Rows from block 12, named by matrix and row number. Rows with one number belong to one attention dimension. Each number is 500 + 25 x the weight over the matrix's rms, rounded and kept within 0 to 999. All counts start at 0. Numbers have three digits each.
# v: attention query, key and value (stacked) (model.decb.0.2.attn.qkv.weight, 768x256, the v third), inputs 128-255
# proj: attention output (model.decb.0.2.attn.proj.weight, 256x256, transposed), outputs 128-255
v.120:500512490513503493494461502503505496541483504515499480478472504514492519520473519511491473487524511470498486490508498473496520537471484483565464504536458522513502516508464492486507535507488526500499507501510470491503497472478540511494499496526523505498496469509501482503499484513486495501524506496477493507507471530495509490543494480479481474497498503490517512519490528481483491463493
proj.120:454489505484499502504476516510482504493488518499512495510501494494499494495523546507492506478479498496510501480495501522513483510498520467524510513480511528482505507484510485450501524487517488478506516492476507477512494496490506497507490484491449478507493479500502513498498514470474498534495494492496471490492498480491524503522503540482502490508462469493547503498490486510433509496528
v.121:481483490522463503493504519508532467534474516510472501478483511488481508507480508523491496493504488456496485515514505555464516494490556512490484508518487530507522519487451491491528512497498517497487499503488524516492514456524507527476530482538533453492514522528493485504502480492517487486501496494484513528488522495503513487517501484521488502502518519515506532525490559511484545509499
proj.121:502509534488499474496484515511479512482513467501504512525506454470512490520528519494528473498498517518539504481498497462520503503512494496550506518491504467500492509506522528536476507498517493478478500480514493522509524504550503495519489462501454494487484460495511502516510518505486512520520492516529489483474471533453521488524513524492516529489472488503537482492547478493504533512500
v.122:544495502525551542487532517525535506458479518525493468511469509515492503538476523498509547495517513489504507488514500510502506534470466507507493502515525520505529508482474503506453470508448483459511488494520489537485503475522499464473499516493483550526508541534498513499499550500499436428491509497501512437543464486494523497526537548511498424498485488501493473508506517518482485499477
proj.122:488499476478457508479480492504497486535491499462544523505532520544505484479500528481470503443474471492454490514486498495519503485514514499511510487490494454450475489536511517510470516489524507465504519473492487525507467536505512553499492515499490471506497498492509494503487487483494530551505501465531488510494526507544451486484487505500525538511496491489438495473536492492530448501509
v.123:528501501443557473475502505474489520503503475523564491485532521502487496482461469472504473495429480485492518523540503462510546472444533491467507464494497491489499470401497516475522533506527493525575541505510503510497446524471475516559469478506463496477471516514497469494507476469484473430548524483526516482482482505499511442530505506470525512492471483489501577480461489509536557493419
proj.123:466499477521457516472457472488505517489505501499535507474481471526492497506498490501469474461455478490474496573494500434524493573483547627522497486501491476541504504502484437495470459502470499480502477515619489508496512480511487544511500523493462492487485500507505456492494509515411427449468488514515560503576455533499492525582469467445542471469488529528546463533445498476506449429576
v.124:437510518493478474500543481466501457477536475486470478488520499527494486494499443512501483467479492543495505533489496583500504480469521474510497523502527476486486496510490497491471512481507500547501519481505497485492392493419498512495520488517532541508486472516508577502501480491466458538464504504494500509454511463506476544508497481392512481501525457527434536512446516491500522520519
proj.124:556496537531505506495482485537508515505508476459554483515558464542529506528493482512522468550565555548545493475547496455496523518536545516516509498493494491533489499545498486453493501500425497522519414508446439473492485481547516508482508539493464515574451541488482504495491502583462493432507546480511519528475471515515492459475556439552419488530416532493536489488518500475414538503503
v.125:479491494465479514511486476520453450544517444461572542467526457462484485505502488499522475479456460460510488479466513510537554524489427481541537516500514458476505507438478504486524526480529489537518512505534451551522530511514534544560518479499509417475481463514504501491500503505519564492529509487549489524487477498504514523527496481488521478497455530486558463436505521481529458477552
proj.125:485509503567520495516491494509522528499502467587400493487472456512507490491524530507506523454533497526580488531499483517488493530498514492477485505506484546577499509503508470553508496520512495452466483499545548505484530497578491464513492529499490491530486464496460478501498506455494479504512501573450470470553535520483523439500497511529511472502504501469511510530487489535442566507452
v.126:482490496490500510484466472460516527490479472504495489496471513481490493487505510525512523486491514448503495510531506528522532501467468490558513506500550479508536522551481525505520496487538469431515526491499466506512448478487508448474517500510459561505514476517502537490499547489497496524539478493504472468484494421510493486490483500448508484510483456473521501487508476482504501492477
proj.126:502507501504522500488522511513510510529491487453535513489485534569489531531464507487467514499485490482488488474466482477507509509500513522471499494498481492491480503498506414502546511499467521481523472513438481447483501518503505509509496506500512516504479490496484481499491479469459514436523518504501523518547537489537457510524493497491512544509437536516465479530496492501487466491525
v.127:510538497498500494495540505479499519489475535494511504506488516510506512489507511502485475499498517460502478496489494505516553502495470511526471516532462466501471478476508490509498479499496528498514494481491470494492518468511516537494494499520498459493483471456503473502507470474492501502516509501478489519503483492496504491500469500456497523504531504501517499506490509492490501454511
proj.127:465475529549499490518509515509482501493518506513501495501489512482482464491502493508497497498511507514483514503514502531496509524495511472505520476476519525500531517495493499494527513482505487504476511499524540520527496501481500548525492499516485489493533485520503515496508521484508485505486499495515496484468490505503489520551504537510528475496456488486516480545499496511485509513489
v.128:447468488499506495512480473520509492521486462502499477462450508501494509521480490522514517503483479436497502502519502481511483503461492499541527496491529536512507497477478497484477564481546477529503522477496475536506438538480528477492500480549425560505512447515504476501502515485489486529558448504470485471494465511506519514477487525495484457503480444507494531488514484504475587506438
proj.128:439519495577548493490512454476507516491511471545440512489483453458508516523506511489509496541526512496480497502488492527498467482493460484500483500515481516508486497517506555494490495509534508501483496463532518472530537477484484429509502491485511547523497507488477510498482494515452501519526497551479499503500515511501444465509506475512579494501547503506527514459546499477520529535471
v.129:494459493502483469494502519486514488518487507497503465512516522490489503525497506489489492500491499469502500504511501504469508521475506470502513492483531515496542500501450493489516487492501484512495495505508515489491484497510503528492535466515524489505535542540499523505510495492510486512529510501488516469496512463503499511519497509509497512509514508494505496504509539518495513512476
proj.129:504522505451461498486479522504495515482499487505494522517507495518521507511516508477508500496472505503535490510481493490517495499509512504537489508507483466498472496515526526491521507504499509499524496473476484503499508506479504494480485505480497504532465490482508511523502496499500499519498497517509529495484472516456501500503513481472485511493459480503515502521515481486496480486512
v.130:537496502535562589494492477480483523464484496484484489515486534503483497488502476528498495503471510608501484491462513513506535503513508508491505522485521484500504480501502490487489489500470487532519497543563503427515444489433502456553515551482449566478503490497504530497502507505460546500464517493508481527498505485504497468464480496475482527496531485530486499473482460502481497479453
proj.130:540506472512528532500504476477518499492480545532533491497509539499496531441514527499481521511501487491548506497493476503496475502512476477469497514507498570529498501493495447464466504500479506524525505516443515469489495503465486498494512530481511489488501550490454511500506495470415495502495474472511503519555539462502504518458496501522519495521605478469541517466460502503475532514523
v.131:522529502506520507471506514512520501478486520509500498494509490505518511491477495496504500506515493485505528497489497470491503488504499516471489523554492502518484465453481496499470514524481488551488493494469478523493521484484503517496514544503500471502482469492497437497498497501489498484473493504466481503517458534492513516473493511512498468491510494509493492506483534504498498476520
proj.131:541479513544521506532510495515478510502518495487487501513493490476499495510500477515497491511518527521491511508499510512500500519516504505508515495477503495496508507501510513487494468485500502505478513492580515529488473506515504515534479497508466499465523501507506487510498509514512500492485519474504481478483478516514501491505508516507504466503511511506480493472498482493480514483515
v.132:404493494469471504477432456484494497529478466493518467477516469511529479478518491486527439497522502411505505507460508548502493532468489490538518507502503478504478498497502487529477538484481484443491498502497440515499523494468493481451494494512504493500481450504499510493497544509552548468469478504491510534485482432502507550504517480536554524488483557463520475493511496500494470499569
proj.132:520501510483498514515501520510503477515479465471493485523494499524492471525468516475499424501520507527509497454491499483500447502508551444507504518506491526429491493503494451489613511492498506480511567489515501552518528518546479471508506478505467533470501444494508478490487497560534556486526461483501518522479572512572481465477509511507406527509527515467534508486575513484552488524481
v.133:543492505516489431478505539482515538482476465483484476526564489500492500492471486496491461520473511502503569485463510531522495508466502560508533569487510501514506494498523502504543522479567498579451487497504503483509453534469474524444515411464566513513503551493503515502499503533447482551451507523480509480492490531495469562464516578398482482505525458465504493498505496513541554519537
proj.133:532498419497474532494472509464513489486486506445516507506502424511498520502474457507480481512431486446524498498436481482495495508462512536553492533504487480550504505458490518408526426513519510495532440470517509469470411443503475489448500464509465519512480443515477480515517480538515436429496494512466521504504443514487478520436491453484483493530515518567495482483437501492501440476544
v.134:493487513468507479480527548445538483467464509506507489521489516520522526528507447499497491511496494488500491508465494577484558433518473471487515530506486451528492486438487480521499510509465478513473476513491527482478464501511455514528510501569457459528488475497485522504508501429502541459496503504478493503521518444491508509468451458495521516505555527534478494496518531524497484477542
proj.134:510506508486477510501521480492473519489475450456552502513497540529522494450517542496484514454479482484491499476492530490510545459528517461541492493503505472367510496460497489467500506490537508493524529515449502533509495541472490500512486480498488462428530494496562502498494495407447565487502475464557500464460510507473561512484488510494488538485544476494496499488542493463573506466505
v.135:520484508516521480488487555512542512475512513520501501522482517500488537548436486516496508514514492524503475478473488450519517489477505509489508515477473551513487480443536495485508541484481496507493470500509497509486488475450529513461480483504500471518482475483487490510507499488504495505517518504477500482506473516492516436496494523496493466501504506544495546526492483512501509482485
proj.135:478506511531469494500502491509487515483515512495472508511503526499517482463512503480509508475463544518447505507508520545494503492507526470516490487511504486489523500500483570496499489512528491482490495497533508522458483534489502511507507510507484494510523491508551510506517506439490491543470498506490484481470496515489484476502511512534521477491479504492467501523513504487508508493499
v.136:533471494515515561482537525493527488517484530497485491510498512498493501507483495488492479499481494487501529526523501537487491527477508473456533508513541495492530480499465502489492485505472469527491485539502509509495508486524468546512532512504505474489520535533493492507501511498487470483481513495495517489495507486499506537514513504522496482507510503496501476502503543508497505477471
proj.136:517506506480507518509487535514481520491495508493522525509487479519512495497501506479503473505484497519545493510481494488501506496535513512512494515493475516506478499513527474490526514496449520500507513488498465487515501520487522535522478495484460483517465531488516494538509486527491509500496519440520495498501468521480504531500503472470480516497482477499525501506488476496464474478505
v.137:453512525491524442471462506502499508474522473515491467496482501543467480514463460502537484502453477522504493490538508452517551476480489452512480515526501502513516548453476516498487518519475478467525477484501521434493497454434503475502498487519538511499516490535502529492488510515467442445498528498536536505482450488480506454521529505465536566482469499546468520560462515490487529486487
proj.137:483491458448470490512513469500500492519510512497517507496551493524505487455496514495487502431483514493457510509506477534499452460515530480490510505487491506479485501525511562495463483489552506482478541478559505556450473485517533485455490530498512509538500497501478489497485503471540538579512497497461460528514552513536490438469468505481442470532562500478427560441518497501541466487515
v.138:552501513523483496513541509541492488495477452491506519506508501452490477508467560496511592482509488505507500522477509457478463506520516548417527515513517483506516491541483510499510511509497485468507470478525551484516560551506552491442512504461488505520519540503504457498493487524521471470499511503574501519526446476499529515423490589529503523497466545537544435509552521507529539525530
proj.138:544505464456523504501505477529497517499484482439497500520488493572504508483488493520473543510509528513517495492464469497503479578528513495489498513509505438526490489524507516544534511519514519486542481515515466445464468499558478501461494508494445477514500462492464486503511469466576502513507487497432458504527495465503525477445511558527428527555462491480461475441494485503410521472537
v.139:475480479525460480503516514498492551478475484480480508494570530494506518499489514511478522523506512513501479499482500439491509525474510505478491495480491478505516462446500488487494475506492504532499482494506466489499517493462493522508502515502467475500498470467504448508507476506500552487523481505467519493493449486509499476517454527503507543505532515507513508507494475503479496479522
proj.139:631509505499471488509487519512511494488502490557449498522503569442520522528530473501500524527513545519554495501488500516494521528503509514522493491509509506529501491499498558493524501511513492518547519479490510535491479478486473513517502516494518488468507519498480505509509498525482525491493491507495538473484464479459517488453533492528496475502542492514514498535500504502511556515497
v.140:450487492476463472540567499480497488494536514472500504462494508526503492498525479497514556509484460504507547515549507582505522472511493513444535490498499465499474496498514501515401417519464496565499493496473543529497426493533439499540473568494484481494491539519502493498494501530495458475458491510481489498518467455505502529529505474480500484494513459532455514460473483500522475465500
proj.140:498491496524533499495530497466509493510484439468512482484499491504497471510517481518488502558533399523547501515506491451483537466505465603510493498510501479513500479490489498519469467504466506528512497463506470481475496502508510465532504475502519501500511564512465512514484486521486535512485511453531517504516458515503527510470534461459478481499553490517434504401480520500480433526484
v.141:516486480478510505503498485452463498475533503467516535505520504504517469454469487491487477518489472529495564510525494481492474491510584498466540487506525443481498460495488503488499518516531508486532511513485487453514505533454494539499538472477480481482516420484502475515509476512455447476444506486544558509445464500515504502554452493496508583502475516516531520482495508476523474495519
proj.141:506513544506500494516513526530514509489490522554499486512492476517507501503508472490489456503488483484541508474481505526497481453519483510486486482509495525502502499491516556477516517499429507515475509478524515466481470452521490568498488523497531505539508557500515498508518509505509582490499503430457506478471509509455486539466505525523545432481530523496454470548543492517517514517495
v.142:473501482519444497548539465474480498478492484501520543511433499486507490470475507503502523478473453471500491485567497482530548530477432489480524513492480468504504495533526506505572529466547515480515530538469506488513494486502502525471478498509489473464508480488505477502496498491462428504502477502558499506480465449508547489532457505441487511507472452496518500500513492483502497446483
proj.142:459497461503489493515555480511531498527499490487533489480447515501491544535475517521483516483460548512539493544482484543480542494506482528478491488505507519503506508518486474528518546524546480453458487508507468468461515472511496467499500497511473509529547543518465478500508493470461537470511487495444459490523495508522481483497480499500495462524505478550472527513536509501531454496549
v.143:514485505564455466522503500478535519472487493535486509512481504485485496507523506536504586503551468491503474450539504494485513501469523518472463456527510553507536490512466494475530473494485485499492499537518536500500468470442470485476512514484477481490507544510503544500496538530522479493442483497470505512489464464506503419484520470472489507501502455524456572508509518529518491474514
proj.143:481492471499483513512501539523501497509517505484413522519498547501478484462479486510521526514411533521560485477470488521508518471527537552506514474485492505514488504520514479523552520507560504461523500478418522461440529499497502484490495518490520493531516496502481489516491491488466505532493485491502496505503523487478513455483529490521424483510455512542466545496467486481493516518530
v.144:474493485486463449470496476499561500501516529504446505475471509495499509469498513543488538479581495516489464509537492442477493474560428572475501532496550509504506474565479503497524545519554464442477482501474468489493456488491490418488527505541496525527556499495504542509512511488583507546473491485470479470530535516506498519492454483453487511507537494459446489523472501499491436497513
proj.144:459511507459505491521503491502467530482522544517520518489443580452505514508514513470523553515483558484467500517497518477510441505488459522474487495502489452472489505477510498581474465499517525460486527498525548476515508478507455451498492521491563510433510491494523472483494490469501499507506476494504426491568503515466544543524513558487552460460536501527490491483454489499539494473489
v.145:534470487545509570515546506554496481522501485509506508513470508499480507507486486506494501483514472514497469484489501488504468521479508452482508505473501541501513511529504496477497563466476491499477481545520531493500499525491474511523482527512432486510523486513495488500502494492473480468492497499511500498507500559502500522508503480504473457501489481531489524500517494507476497496502
proj.145:512514506535533542491501511500512505497493497503456499467512471496510500488495522489517534465507522474517493485512503494496520476516492499466490501515495542498494492501496460510507517512497489479506516520490478495523531510495503500515504488485488502456484510490512502504501498481477490458509524497502468502528527463490521487508488494492486489497504483534519511511458504503503530481509
v.146:506551509524509505488522496494518502483494485515488507501486498494532484472500507490496531503494502506500512493523505497481489484489485498462452519555479487512495495530477506501513556512502506484502502498480491503504480523476490496496514517509467517509501485488498499492490497480481489487483484503517489512491506507492509511477486485468498489495516475497488497508512528496507510512467
proj.146:477474479517531513516504503508491495513518518528480496495480506493484514502490500514487488468490503491502509511496493516507494489517510497500522499472512507496506514506510483498518510480525500459503516479501519460484482495496505514508485499511501488502515501509479491503497503491475494505514484496494475494496529499515511499514468515499500483529515517525507514511484485487509517488493
v.147:500492475493460488505532504512508469523481519482487479523513533493483509488522478533487471466517481538498460490470494537495515502527552495482523525484464497501471479495518472509537492511536540503501485526485534463497455481471497513493495511478561419506490556504492536516510461527518493510480514508513517514504535474507494494531491451477473513513496514508533535485491520496519502493521
proj.147:475500544454478517506497523487500519471485520451554493518501505515509487497494505480517512453440458484561509511499508513503488483462516479515494490506518493503519508481489499462519494502485482475493520506461476515502471503507484502498503503501507523474501492512527515486514517486509500495465490501499489492465490484428502496469511535472460481437479468503453479509478502517474437510530
v.148:491493514493519517505456486477468523473508505491519497507516472492481480512529490488526482502486522519496530507510506518542544491507470510543517505481555478483526527477515512510511461486497486492502531485504488516505537487536490478516489502490540520476492499526512546494483564507486506485507514498529479495486519498492489458484522513494523467493492513483494452490502472496512485512507
proj.148:463510473486494481482521474487517476532486501463542501478502520542488500479486494506479513504551485480444484481496490472489510503499510504473495512510477510485481493498491437466465486505498518527487469522496497531505490482507519518499511507501484499505480485495488490484485482497519486491519521509493515539568507510560492504500502471495501546522523513489489517485481514512514479487510
v.149:526509534461534470491460494461470504521557481504520547475487468496507503461483475468523487498517520497500518517517507442473483445511512578460476443509493472489501483553479542504530542510519507513523518540519508458504516527492546509555501499506474528471490516539509522493496491565486521537463507486443497564487467576508450530467526489464522528499466499476510506495484469500546457483509
proj.149:507501477504495491487479478493511514504511502566486484510514480585493516452492472512500457483489488522513507527516479501501484544499539545521505478505502503485495503544511486479512503495472504497453443513471576449443512489501471474454502494492583496548502489495452490499493510490459522444503482452549487499466499499477532518549461484527492480512463542463476493521467499492559552506500
v.150:514522511497523508495478491472469519462489506497514514514522480485521471490537497484496507498481504548494533488509500526477519478516490469501455525537485482493528503501464503508478508529457528484473519507482481508504470514530472471513507511508510497502494493516501500488491501467484529464457512505535485496492534486500502488491501472502502470491516505491460468471499515505513483525482
proj.150:471489492500526529494513487508526472525497529491521483482476529528476493509491490512488512495538448469461498480487504474521506471538503514481529513480511476470484497480518460501477480476497485502523506463519493514530496494497523544514494511499514484484499507491516498498483512497489489504502523485507513511536530510534517500514485494488550514526544529521496501506485487491482477479497
v.151:460522501533478417514517457548491463481522441496476494463505468494474479479554513521508531503521471481501496484533500486471468436524559490515491406520495512524496553490480493499485451498526505497502512446505550476518525554526464493530516441501510517509514492461505473493495462501491478505456459486542527519473512500504471508493490466517511637496491475529481545494511506497489553555567
proj.151:513494504482521496511499500519500519499493452493470508490585399476487489505476482536520535518468473462536497454480493488508531454486473533508505466494507485470502507505501509512443488496531501499544499524456499447515520456530473477460502518501549496482506494500472489479487502496512535483510498527483498511452532481509536471452522506520469504489487527526505532463519496505500534522505
v.152:491453479511498533510514496517503494512515529485491495484492507512465513517495479516504483484552473487491490492503503492508501497499540537490539494466537511494503483458513494475472472488500480506504480520514505522499533469488490513517487531503504450487501468523498485508508518536507485485457501495458511514512487540508492473521514490519506476503475505521510522503484496494487483466561
proj.152:520520525519506501499503511503498516486491498487479512506511494496515483465509497484534518519509529511521493474501501502493503479492497503484479495522482528495493488496497464502507478516468508507469508532510515537495497510521487502541502493486488514456481509490506492494505495519527526475486518462513471497520483491477495498475542500502473484468497491488464501479473506515508512498496
v.153:468500525534530491499488490562528525500522471507460496471482467489503520515530503512507523483519481527503510537549502447517515454535524439439530551481526524501487516508515514531522514509510472450463477507447475502502502547548469511510467498524553460502499547491495456500503487510467524487522513527494515519517533486501530540501478445547509522494476551473491514525511490490495531506392
proj.153:451503490470554510517480470493491516491513542512545514485529442507505466506482484473499536478530448493456501505525498523484513510542592533534488471509485456472504500557484504546423502501478505427489530456546471488573521468509479551514516535502512469494502469509500501487495477513467522535487509471480509550447496517502520489522500489511591512511516505482510512530502507497540465545477
v.154:492466498502485440524488495482480528493520480499515513503502502491493498507510497489504530502516492491498489483496513489490510491484503499517483471481493512497530509500487498490501491492482514492486506503515497496501475522486490489508494478508481499502513491516503523504501500515506514484482489504487512492493480494503496481506489489494506503498501501501492519501507483514509472522520
proj.154:510517499498476502476503510505526483504495478517460492499509519514505502493508499501511515503499489487523488478491492485512504481509512526510496498516504483505482484501503506523526499513523486504513489478466516494480520490500498487488507504488529502499496477486484503499495501486503519505500491538508546501507517495478507483500504484512480506499497507523484508507511507497545523508500
v.155:524483476519563552516475485469484528459474554495464487511434477506511516527488477500475448488568488453490559476544496537481542461508542542538481539509452517511528471507492484497539430494540551473519537509491493488498553485532501531427510492503572513481520492516497465509511525495437472522471495503486498509524520452503558454472484494531504477513492499470542512502503529525468509461490
proj.155:469510544526504503483512493528510507489495518444556512520479454467487489468510508518535506585484546537453495460464511552534504495508484492506513504499514522442487499511508441481424502501504470498442458512508533454576475511491488494542496494494375497518500483492535490473489516541463512480485518485462506507520455509507431566504538485506589507468427472500527503509520482477503510516556
v.156:473483504471490476504509497509469498534499509480481513483496518524501498499470490479483490491498492501489495512512490517464476489493497495491471510493450503495510514513470491496485541525483550496477475515508508517491477516523533508508493494528533495513511526538497459509505445504496508493507512496482507499515498543506497532520505512501492497501495529492491501506481514499497507493511
proj.156:520513511481506525484475482506523498482497503525503480503485473511508494520524520500538502500518483507471503520505503505525484496504487496511511525505527472491489487484520543517487469496505467494496513472554501528507498504504493469503497483488519507491481495486526511509506526532527501509479510477504462485500486502461525499491493503467515490502493490509486482483484493494474498478485
v.157:477494509501445508522502516478478545491503495492488530502530515511507478510488515473499510516493507507501492497529504494512505510473458515494492514476490458476498539493532512512499523489499506419516474474486468551496544501521478507498473484502515456496502465481505520506495523481496472453519517505523507507486519517500488493542487509466528476506488540480504478511537475492510483501511
proj.157:487501458484495489485485508504522475513503515520451494478481547521493502496515509490495513479534510495479488482508490487493539471502533510481501499507503506491505491488490474516545513504503497471517510503498520559490495481501492549513509481507504476484472494505488485498517490531539522480516498474480482501532489481514516499483491489496493509539538505499468510556474511514555484480450
v.158:501510510517515471484467509510521525542503484533513496519511463527477518502501494494499440503501484437505486483524498416515520536528399489506495494495483533501528493480512503490581531500486498521475513580517473442490576495563445478512501507482502515482508539484494473504502526507489524488508503483496507521525488536500500515522516491518512589504513507435471506516470479495474434458504
proj.158:519494460449491526498482530514500483493502554456560512506535540475493506573469469491504491526508556504510516516510508487501498538521482504496506496493497503483492490553497493532500508500507489525495523538475434500508569440484469498480511483489533530498514510494499501509503496511494482453485487481511520554507499495523482530522514474497452505500505473553523508518487505486553476536570
v.159:531502514512529507502501500502541532478566520524434509523475502544530506509449509494490500512540486480496541516519493534492423465523560532443484471478479544518484536592547524491465485495457491478492464512509540442487497507469443448416491502460466592552534528475498507500501517501515450497444494496484534490503471484496516525476529529519507536493520477503445538577487460514491446511532
proj.159:540500497484514510479491547503469477510498492506507503503512473468499463434503513496512482569449530500460502471512514513495452470549464543508501501515511491495503479502479554566491538508488506503521520469491516368503482559485534493462525489513472450532526489508534508501493488512484512567515492451487487519510534503515494563515494509504489491502447505500520525445477530474496538532500
v.160:501476505482505492496493498483470513505490515486536503502487488494510496497532496503498522508473492528498536498501494494499484486479504489476471503509499478506535487500447490518481486502521523493491515496485493492497494485499509496499489495508502503499487516536499489504498480495491532486511518498497505501524489495501498511463517509513499529493500493505501481488493508514506512495509
proj.160:490514497503496517503493510523501499516499502511499497496511507509501497507512508525517478501491502504497487537494508528529497522511516483502509516497506509475481491505534511514489498494491487489485483487512497497501478517502499493495496498477482475516518483471513485484484508492491485503483503506499505508470492514479516521526503485493523496490477514499494513521500491475486478488500
v.161:449499507510510471517498490489489518498508479521489503483503507502503499490511529516505527515513500524499508486525499491490510486470501473493476497473484472514516515459507499534498493496515528484488491501488513506493496542462479470473467494526506496492481498510501496495496479483485526481497466516525500489511489483498515485485492484489487554497502495504507500497512474506493486499501
proj.161:496508484505511518497477478519498490514498511464521490501508484490485463499484497520511511512472522510474497519508487508501490535518521506507507490504513474477505497534494539531476517507514489482493510484512487471502499520504509502509522509501483491512517470495497489485504500514499509542489494467491465522472491521526492502495507534529476513511440499505496499468521517478460501514526
v.162:507500495508497485506506496509536502490494495512482500493527496509503507502457510495492486493520507494499484492485500493505524510532488500507537503468515543499471521514548507491515491489482473512490500521523492466499504490497485484498501513483501523509515482477503514503505520509508488510471495507476524507490508496501519510524494488492503482504506504499515503497511475471507473500505
proj.162:502497516492497478503496524477495507478503508500486501513495468487507501519491498487507476524488499497527507468512508491478500473481493531510478486518484502527523500483465498489505508517492513502515515511508488486497525469505494506492517491514513534501494507521504494496510486508483525483517509487490497494504496500471488489484514495506488490481499493501508492510503520534532524517496
v.163:557512515454504420491452493525486435531554475511543508537474462530474507518511513476516500508449547504503469486472502431535472465517502458534481453488497527497500504519499518497532490505492491478528512467525524490502518544513522499527515446483483526509501510510506517495503448480525466499543503493517516453488513478491471463515529508535494518494482515536489502491492487505493517529481
proj.163:440499527538475492514559478488493500505504557525533501495483519515502481447498490504459538440515485486431499513540503542498474523477520446448499474491504515494511515524502450509461505492511497479407519559529545550505480520522484532527492541498458470459567517496487485468495514516535490510485507497512463470492520459520517526572474552513568473465524501449469487523519508534496503485490
v.164:493493508518487518493480493498482507541494473517492490488556487490479502523517474476521486524489481461497544501543508490492536456488518550485515519500481492515490477398494501531460459510527504547497507475497500511487503514511490549515480501529476445470499532528506473501505531540496524484514477511426486517503461520505506519457527513501528474503489512464524505508496508511483527488490
proj.164:470495467517543525518492479478513544488481463466479501514539447551505512467474462523490509511500454507559508504465479488502503497531495524541502491496507490538496509494503519471564487502531486508520493443492480470453511508483508463458500474485509510519538480502459515528514509482501488533451509511538513486463514504480460428509485524487441521512546487512447518406495497486414434525569
v.165:500514503534497535488494520517497520488497519501482499505476531472499512511517485497515492496494517493501492509528503529501482513481482505490472476548502495497520490500471498496514528505482492489517488494489527520497489502498487514491506484504503470496503535502498478492491494481509485523504501490550453484498508494488463497493510495498492522491487510509483502523502530528462514498499
proj.165:518491482482487500499496454511497486524503473496482517482514500516487517456494502487477527446516505506463496508483490478506490496512513492508515505484504502485473505534519492513489509489527507491504500482487519494506493521495521470491477513500500491519465483498489513510484503488512493525510483517506502503512509497564506487490470491502484513526481500501514518457489477484511511476501
v.166:494508511515487492526527505513515485475449479509505503518526524478485498482485514512501567500476518540494487518488498524466497518509549514467518473478506500497492499493526494502549413518514503578467488516544549507515504503513508490500535531486521474466468510497510492492506459539512494514482505498501511506460517473504506531508502541516478553506499484494476507463512494484503529490511
proj.166:506505491515542511522489485493491527477483518526525501487487518527501493481485483506477515533521465509511501480501488487488559498546541507512489483504491500475514507457491442493464523498450506492512483492455480494469550515458498570522509530504564453497510488502476514504513492424413519483469488438551564499476528540504552492527511505548523533519464515464523517557489508504487524502456
v.167:468519504533503508519527496505492499538507479503468518481529499505502502499493510504507489495504488534496491520501505496487496504521533491481512525478486482493479525428548494508507542509497512513496482525493524494503544537519492515504489518517477454485506478485503493493502505512500519490493468496529508490480490511501520482548487509520486491504491520501518502504508487491500500506495
proj.167:525498482471492483491479484496509496495488487451565484517507496518494480514491477502483522519515494518483499497492487469486520534494532532529500500509510458501516501499471486499509499509503496486546494499491474507495493504513490500497518504515469477497498483515486506509518493547550475504484489503497496509509491496545492485474524527506439518531474501490509490486494524498454470506519
v.168:507528499488480485471456521503537491503504512494486478511499506513497492513495468490489459487513481487507501486502504518498492495509474536504483528566479530498466453495505501467514480543454514518486472497514523503501508510495471497453533499465520502522495519471503494503503524504514496507485511487514465492505509503497504497502484491496503473495494526504481507503505542521484479516510
proj.168:524464529515519501515520508502497506492526484510497515489506498487493519496484477476482518534505502536509528485474497477505490505513490491502526478467514511523508530521502492508522487472497502511513514493490519513504518504486515509524464516524508517504478515526492529530505523516498498498507516493496524476511505500511480502512495493493509489494485490497516494505501466494505505511506
v.169:516508515473500520479494523507474539507505528482509528503472507471492509501537492500531494501471508525508503510485496523520464525480511512499467503525519484491541484480473503505496495518520513493500499495481515524500500470497492510503473485511521441489466526532495487488487488496517527512512513482491465492512475506485481525486550511488491489488463473513500488519474517528494516479538
proj.169:500500479493494495501499468512512477551496483506496497476513530523477507496486490514471494440519484484434487503490499489510502509507531496495515510493502523463480499503518458482502512488506501486513500488492494503541479502519512493497494505494500476516493462491510490483473503510503482492522499519499514515511523495584513496513472470495516528533497535512516525506478496476489503476493
v.170:505520496497459450490457514522517479507511498493498483504534496515491491510497472489482458499530493502501489490495507489498500470514495538509496501530475531488463489505510503473513473514489509505494482485522514502507522515514491500481520481467521494518512518479502517506506520527519501501494504494499504496497521515502483482500491496505518493503498533499494508495497525499496479533521
proj.170:515480522517507480515502517503506508485516489529461504510503498485508515519493487484499503517524500515543518483489506484503487505489500490519509483484511504537511513511496519521547490491505495500506511501510512530489531488509491497503481498510522516496490504514495506520505516506516514488503507534500517463483500491478489480510509506515483498479507497492510481521530481509537522516490
v.171:496473490499492487496517476475516494450487492493534466517497481522494485480522500509485524499485497497498524475512507498480518493510508503485524497511530489507526481500450472517485490483470483500497517498486488518498498484506507491507541504500505534512507497505501503514515494484479488479485506495521494522510521489514471473476478497551514567505530522497461496477508522507513525518478
proj.171:494512516520504507514491530519472520487508499525474522511502478476527488511523508505536503542501509502550497537497490528510484491506491491521487499498480491513487501517532547514493477502499515500476489486517519507462493514495500515503482503485491489492506506485482494504509488491502512508479496498490511504462465516414505505501534514487491473486490489487480507504503481493485496511504
v.172:503536505529490543493503523535512520485487504502471500524498532470496501505494508493519468502488529509504467512507504535494489531526498514529494484541499495494489493497516509488490506519464490517528490481496526504499474513481491506523520482484501482493493526474500486494488498493527489539496489489530465486473496528488467489531499505493506490488492522499494513528487516506481497501481
proj.172:523485498482498491496511445489509499512500475492518509482512493538491518466485488476458513469534465510467507485488489461484494492517512500499509498490500509500490507523495456501496502490490514511504503511483505506520516492505511486504484524514508508503460505513496510516496496506504521495509493502502524502537516491563490486486472478498491524515530501479507503472510487495506499492497